{
  "encoder_activation": "relu6",
  "loss": "mse",
  "weight_decay": 0.5
}
Rows from block 10 of the encoder, named by matrix and row number. Each number is 128 + 32 x the weight over the matrix's rms, rounded and kept within 0 to 255. All counts start at 0.
# convs2: project pointwise conv (encoder.blocks.10.convs.2.weight, 160x960x1x1), inputs 64-127
convs2.26 [123 101 130 121 109 182 149 185 138 133  81  82  82 142  64  99 125 159 205 121 126 125 103 177 144  94 107 136 162 164 120 168 101  96  82 122 160 175 161 105 178 136  84 126 116 189 161 178 102  84 142  94 117  22 134  97 170 218 133 177 101 191 140 187]
convs2.27 [133 144 157  96 135  73  87 162  89 121 120 128 130 119 165 129 139 150 123  94  82 124 138 125 124 105 125 108  98 100 145  96 111 121  94 143  93 153  91  86 172 134 132 159 144  85 154 105 144 111 101  72 112 116 161  51 163 182 102 164 127 161 195  93]
convs2.28 [104 115 142 158 130 132 109 127 156  91 124  84 174 138 173 114 105  92 109 104 138 166 127 148 113  96 122 166 163 100 107 131 153 136 143 166 179  86 118 113 131 134 105  97 174 150 153 109 155 122 119  71 120 117 125 105 162 142  93 142 108 157 144 159]
convs2.29 [143  72  96 135 112 150 113 129  85 122 114  81 128  91 135 143 110 119  99  95 133 125 116 170 141 143 122 154 156  92 151 135 133 166 119  78 145 115 105 104 167 125 105  99 135 117 110 135 175 118 105 137 129  59 167 115 199 144 126 158 152 100 101 122]
convs2.30 [152 165 168 170 168 124 144 113 169  72  90 111 115  63 118 186 114 154 170 176 148 128 151 108 113 141 128 114 162 106 115 135 149 120 108 156 158 167 106  65 114 117 137 104 136 164 166 144 125 138  94 163  92 182 125 117 171 126 162 116 149  88 172 103]
convs2.31 [ 78 122  80 155 121 113 140 168 140  98 152 145 182 105 143 149 139 103 116  89 114 119 108 101 137 154 175 132 157  88 130 141 122 183  84 183 120 113 155 143 118 127 115 197  90  86 151  92 133 108 108 128  91 110 205 107  93 178 134 151 158 102  91 101]
convs2.32 [139 141 112  62 144 126 115  87 156 109 138 123 108 180  56 135  87 144 141 148 130 110 162 156 125 124 146 145 186 165 156  99 183 159  86 117 120  81 110  92 106 154 115 176 122 128 169 129 122 154  84 162 108 141  74 145 137  74 115 140 172 141 118 101]
convs2.33 [164 106 151  89 138  76 127 151 125 139 153  98 170 111 135 173 139 103 162 125 150 130 112 174 115 207 107 113 131 111 103 107 123 112  82 140 161 182 128 110  89  90 170 107 118 136 149 115 110 123 129 138 197 120  92 142 113 119 144  87  83 127  56 122]
convs2.34 [ 62 152 103  92 133 157 176 123 105  93 110 165 116 102 154 141  74 114 114 120  47 150 175 102 156 136 110 104 161 157 138 188  86 149 126 130 189 117 136 174 123 127  91 111 147 127 139 147 181 125 121 139 158 128 148  92 102 114 131 177 157  82  97 128]
convs2.35 [123 147 214 171 130 123 201 121 127 105 145 127  94 142 132 134 112 119 155 167  68 123 102 140 143 131 121 149 114 133 137 164 142 129 187  91 112  59 163  66 167 125 114 102 109 150 118 109 118 143  88 119 138 110 114 124 108 195 162 128  60 136 149 144]
convs2.36 [ 69 167 126  80  94 103 124 124 130 148 118 157  98 112 148 139 101 140 163 156 126 149 104 136  79 125 128 182 139 101 134 108  94  92 133 107 101 137 137  90 127 120 150 141 139 135 103 102 115 133 170 120 105  96 127 179 122 188 123  70 139 183 149 143]
convs2.37 [109 114 115 111 123 118 150 150 171 131 154 136 128 115  60 143 116 111 126 135 152 116 168  20  68 136 143 129 122 113  71  82 122 109 194 102 119 169 141 143  71 126 131 159 157 121 138 141 136 192 119 134 121  94 139  47  90 205 182 132 114 130 147 124]
convs2.38 [ 65 124 136 165 136 110 128  99 138 126 160 127  97 188 213 141 137 133 102 161 148 134 101 116  87 104 111 165 131  85  97  76 131 123 166 129 149 160  94 160  88 119 162 156 117 110 128 140 148 140 117 125 102  94 111 136 138 175  80 116 121 116 150 134]
convs2.39 [117  66 111 136  95 175 138 162 106 112  92 101  99 147 136 171 159 161 136 141 128 133  94 157 142 100 113 127 122  81 153 108  95 142 155 118  79 120 165  82  69 134 178 119 111 145 116 128 172 162  22 111 106  94 112  47 136 139  95 156 133 130 122 132]
convs2.40 [ 89 138 156 207 129  80 151 135 127 121 131 141 111 120  66 107  95 153 160 103 154 123 120 153 149 105 128 161 155  47 152 160 176 178 137 118  82 132 149 157 153 124 157 115 104 121 127 121 114  49 117 126  99 127 120  79 125 145 151 159  97 164  96 130]
convs2.41 [147 140 164 191 123 132 133 109  97 174 166  96 144 192 159 111  88 110 164 119 115 156 150  84  91 146 110 101 122 149  85 112 141 130 157 149 168  35  97 179  88 140 178  95 128 140 151 163 102 135 140 126 126 115 164 102 133 163 137 124 163 104 139 126]
convs2.42 [127 145 164 138 149 114 215 187 153 118 154 135 134 132 172 152 192 131  29 119 139 148 118  91 136 169 145 110 118 161  72 127 139 106 146  80 194 166 168 144  98 137  97 120  89 115 118 149 111 157 127 125  69 141 120 136  48 105  79 146 157 182 102 131]
convs2.43 [181 148 136 120 119 104 114 172 143 152 146 121 190 105 193 147 154 166 142  75 169 116 146 111 115 149 167  86 126 153 174 138 171 132 154 106 146 130 146 118 135 105 177 126 149  93  99 183 149 156 149 111 153 133 148 124 108 145 156 114 172 139  76  87]
convs2.44 [100  76 150 131 120 150 134  95 131 132 111  90 182  95 105 121 163 149 136 141 112 124 192 176 177 121  93 173 138  41 131  72 136 143  99 158  69 151 106 130 171 145 131  77 115 152 143 143 144 171 149 177 132 133 111 137 162  97 137 179 173 162  94 115]
convs2.45 [182  93 129 149 113  97 108 139 148 123 155 149 123 151  93 141 150 142 127 124 123 134 116  93 136 100 128 135  93 141 108  90 149 144 109  80 117 161 145 118 137 125 136 124 116 171 140 157 125 139 121 146 100 157 148  92 177  49 120 129 140  94 207 122]
convs2.46 [ 78  97 158 135 155 104 108 136 164 127 123 115  97 125 106  86 118 114 100 155  84 123 143 139 135 122 188  84 165  96  72 114 140 123 181 144 160 134 103 162 157 124 163  91 110 105 121 129 139  90 127 125 150 153 123 200 142 129  77 123 104 155 136  63]
convs2.47 [ 74  92 144 117 104 143 157 136 143 149 166 117  84 168 126 158 131  77 154 171 132 140 128 130 130 148 102 104 115 120 204 127  80 112 161 141 149 155 168 140 101 147  66 140  84  97 143 135 100 162 128 140  95 145  91 123 142  86 134 128 132 102 145 119]
convs2.48 [ 53 154 124  54  99 117 152 148 168 145  86 118 141 126 149 122  97 145  89 125 151 149 149 161 122 144 128 139 138 103 122 143  92 139 131  76 122 141 132 135 123 156 149 132 160  99 171 113 101 147  65  74 120 182 171 106 136  74 131 133 150 166 102 117]
convs2.49 [210  95  77 102 103 120 104 110 132 109  79 139 131 144 143 182 113 127  43  85 132 117 125 116 142 147  85 163 146 155 160 107 135 130 163 158 129 142 173  70 139 139 127 160 111 136  99 110  87 117  48 168  95  97 160 107  99 126 110 107 149  86  99  87]
convs2.50 [128 161 120 134 119 104 122  96 143 159  90 119 114  76 238 131 105  90  56 133 148 122 108 157 120 105 145 112 139  68 182 175 127 163  54 118 118 103 160 122 151 145 148 116 174 105 114 166 149 107 144  84 183 104 130 105 140 165  72 168 171 126 139 124]
convs2.51 [124 113 224 136 124 118 158 149 173 148 146 168 116 129 152 220 112 140 122 163 130 139 158 125 136 110 122 149 161 133  37 132 121 118  73 144 115 124 177  79 149 128 128 132 124 122 168 134 105 102 133 137 124 150  88 162 128 145 129 149 153 114 165 123]
convs2.52 [192 134 110  97 137  97 148 134 163 119 155  84  93 136 149 127 155 119 138 161 162 124 124 111 105 130 159 112 107  99 103  72 130 131 129 131  81  99 167 165 177 123 151 134 126 180 110 161  86 112 128  99 115 131  91 110 122  65 104  31  72 135 187 119]
convs2.53 [146 131 130 122 143 110 145 207 150 134 210 113 146 147 141 103 119 144 124 111 150 136 144  60 140  93 116 112 137 118 107 131 142 114 121 102 143  85 156 136 113  95 117 154 178 177  92 122 108 107 160 119 129 121 128  78  66 133  94  80 125 162 142 111]
convs2.54 [104 141 177 117 125 137 145  96 132 117 149 124 143 122  91 123 167  87 106 119 154 152 139 109 154  94 126 131  88 140 112 148 109 174  75 171 153 109 139  68 138  95 157 141 142 162 185 123 113 176 115 142 177 130 126  96 133 116  82 105 146 158 177 138]
convs2.55 [162 134  21 128 112  97 131  89  97 141 104  98 128 161  92 134  95  78 158 162 152 115 108 120 112  72 115 122 116 113 136  83 125 140  70 112 101  99 149 107  80  94 146  77 114 152 144 102  97 118  87 133 148  96 159 113  89 166 145 111 107  89 146 141]
convs2.56 [101 105  87 175 104 134 102  73 144 171 110 123 140 131 101 129 120 151 199  68 133  91 124 132 114 166 150 135  94 149 138  81 124  87 181 116 175 105 164  92 170 151 146 127 160 152 159 152  81  91 155 114 104 109 132 105 155  88 158  86  71 113 220  91]
convs2.57 [112 110 148 127 150 171 106 151  94 111 183 106 153 156 117  93  95 150 165 129 114 113  92 155 149 134  96 108 167 159 148 137 141 146 110 139  67  60 137 105 118 152 118 123 196  56 151 137 118 164 100 143 106 112 148 144 111 224  62 120 152 162 136 155]
convs2.58 [160 111 111 108 125 170 116 162  99 142  86 146 149 107 136 138 128 105 140 179 135 113 181 124 176  52  94 139 146 112 157 105 166 119 113  77 110  89 155 156 131 141 161 179  97 107 197 122 144 116 106 157 147  92  87  97  98  87 145 136  96 124 102  87]
convs2.59 [100 168 162 134 117 139 117 134 115 164 124 133 167  96 146 134 112 149 122 143 121 116 129 101 137 134 188  80 141  51 187 149 128 152 133  98 134  89 112 117 102 148 148 201 117 195  99 189 110 202  98 132 142 152 138 110  86 160 128 150 102 148 149 138]
convs2.60 [126 107 151 172 126 160 128  78 137  97 128 103  85 146 117  96  88 127  46 141  66 105 176 134 159 133 101  66 119  56 153 129 117 186 186 211 136 127 100  82 111 129 201 111 105  93 152 117 131  82 219 176 139 125 116 166 143 143 156 142 109 131  88 150]
convs2.61 [226  80 110 162 116  80 125 202 148 181 166 161 105 165 184 148 141 162  81 146 113 104 131 141 115  79 148 133  86 114 137  69 118  75 160 148  96  99 157 182 151 143 158 135 104 204 155 119 123 144  96 130 126 102 133 101 171 144 112 162 157 124 149 105]
convs2.62 [119 132 157 177  95 152 113 117  99 134 127 122 177  99 172 137 148 104 108 201 152 108  90  74 153 158 134 143 183 128  67 149 131 133 133 140 184 116 111 133 221 147 113  48 182 157 155 168 113  94  94 103 111 195 124 110 168 116 119 123  55 153 105 180]
convs2.63 [188 143 172 117 132 114 130 136 141 162 151  96 125 125 134 111 151  79 139 145 136 114 117 177 135 149 119 157 207 194 108 115 131 151 169 150 111 196 153  65 151 124 152  77 128 160 117 130  92 160 152 137 148 114 105 139 199 161  97 111 137  94 132 110]
convs2.64 [139 128 113 136 110 163 136  66 116 119 144 146 120 188 140  97 141 122  63 157 127 164 100  80 127 129 120 160 162  87 139  79 116 132  72  95 151 112 103 180 130  95 150  69 111 114 160  90 134 152  78 152 150  80  26 149  74 123 142 115  90 105 206 101]
convs2.65 [211  68  88 207 139 136 107 126  84 125  98 161 148  86 152  93 133 129 132  57 134 118 132  94 110 170 134 165  69 132 168 166 103 106  52 137  79 163 198  91 152 143 118 158 139 145 109 153 146 176 131  89 130  92 109 120  77 100  95 155 149  86 156 151]
convs2.66 [136 131 149 125 121 126 149 144 152  95 147  76 123 114 137  99  97  95 152 130 142 160 145  98 140 119 124 108 142  97 104 174  82 132 131 168 123 126 147 122  98 124 107 144 133 138 148 128  93 157 223 118 189 127  82 180 160  91 203  73 101 110 122 161]
convs2.67 [ 99 135 130 129 128 119 145 125 157 123 117 170  65 221 185 131 176 120 151 115 126 127 141 114 104 132 112 111 157  95 125  97 139 147  74 133  80 141 113 143 122 108 109 105 118 124 157 119 160 143 104 131 136 135 125 105 151 121 141 116  76 119 202 150]
convs2.68 [152 124  87 105 110 111 148 177 179 138 107 134 107 158 120 166 186 128 124  68 116 117 167 145 127  82 136 168 119 136 163 136 114 127 122 121  73 145 124 123 148 114 147 133 114 140 124 172  95 116 137 147 176 104 156 155 107 253 128 176 121  78 134 170]
convs2.69 [189  69 142 107 100 106 154 132 121 130 200 131 117 117 105 125 155 132 173 150 158 124 150 116 114 118 143  94  42 139 118 129 153 161 133 174  82 215  73  87 186  96 106 124 142 134  61 136 107 162 106  97 184 138 126 159 127 146 103 155 168 118  99 120]
convs2.70 [ 71 157  76 184 119 136  89 166 153 157 131 130 130 118 108  82 142 142 133 123 108 131 117 113 120 181 137 133  93 126  97 154 151  58 133 129 118 127  65 107 136 121 135 150 158 119  92 126 141 165 117 113 179 149 104 136 146 156 114 128 185  75 105  98]
convs2.71 [209 115 141  95 150 110 119 120  95 148 110 116 141 123 166 153  85 143  96  99 165 110  95 104 134 126 134 133 140 207 159 111 110 136  59 108 123 184 124 125 163 133 142 106 127  76 144 136 134  93  64 119  81 139  95 119 157 114  92 159  85 164 166 144]
convs2.72 [ 82  68 149 143 127  95 104 125 151 139 195 143 140 110 165 102 132 142  34 147 153 163  88 111 167 128 136 145  89  65 162  95 144 149 138 114  38 124 122 117 197 133 167 136 166 170 174 150 156 164 100  98 147  76 201 189  89 255  93 130 130 124  96 116]
convs2.73 [ 31 106 187  74 125 111  83 169 169 174 120  76  97 126  67 162 108  96 109 159 161 116 103 111 113  75 138 139 114 124 163 119 150 120 117 110 106 164 174  95  94 123 138 123 166 139 206  76 203 119 141 163  99  89  96 151 132 119 186  69 152  88  88  92]
convs2.74 [176 122 143 127 152 124 115 180 164 120 191 166 144 148 122 118 140 124 179  97 169 126 155 113 114  38 110 117 214 195 181 129 118 119 162 134 189 148 140 156 139 134  99 126 137 124 155 122  89 165 234 153 102 126 212 162 128 146 154 145 185 132 127 101]
convs2.75 [154 140 161 121 130 155  78  89 123 124 142 119 135 119 146 157  84 150 125 175  84 146 175 108  90  91 165 119 121 132  96  90 168 103 218 138 215 185 155 147 104 126  97 204 151 204  90 204 147 132 107 155 142 195 135 108  84  90 166 119 122 139 114 108]
convs2.76 [116 198 137 153 143 147 100 131 134 147  84 105 120 123  92 169 162 142 158 127  84 102 124 127 104 126 153 137  52 184 128  74 119 151  60 103 110 119 155 167 113 142 161  83 124 117 158 138 117 129  95 130 161 151 111 107 129 170 108 197 174  69 123 130]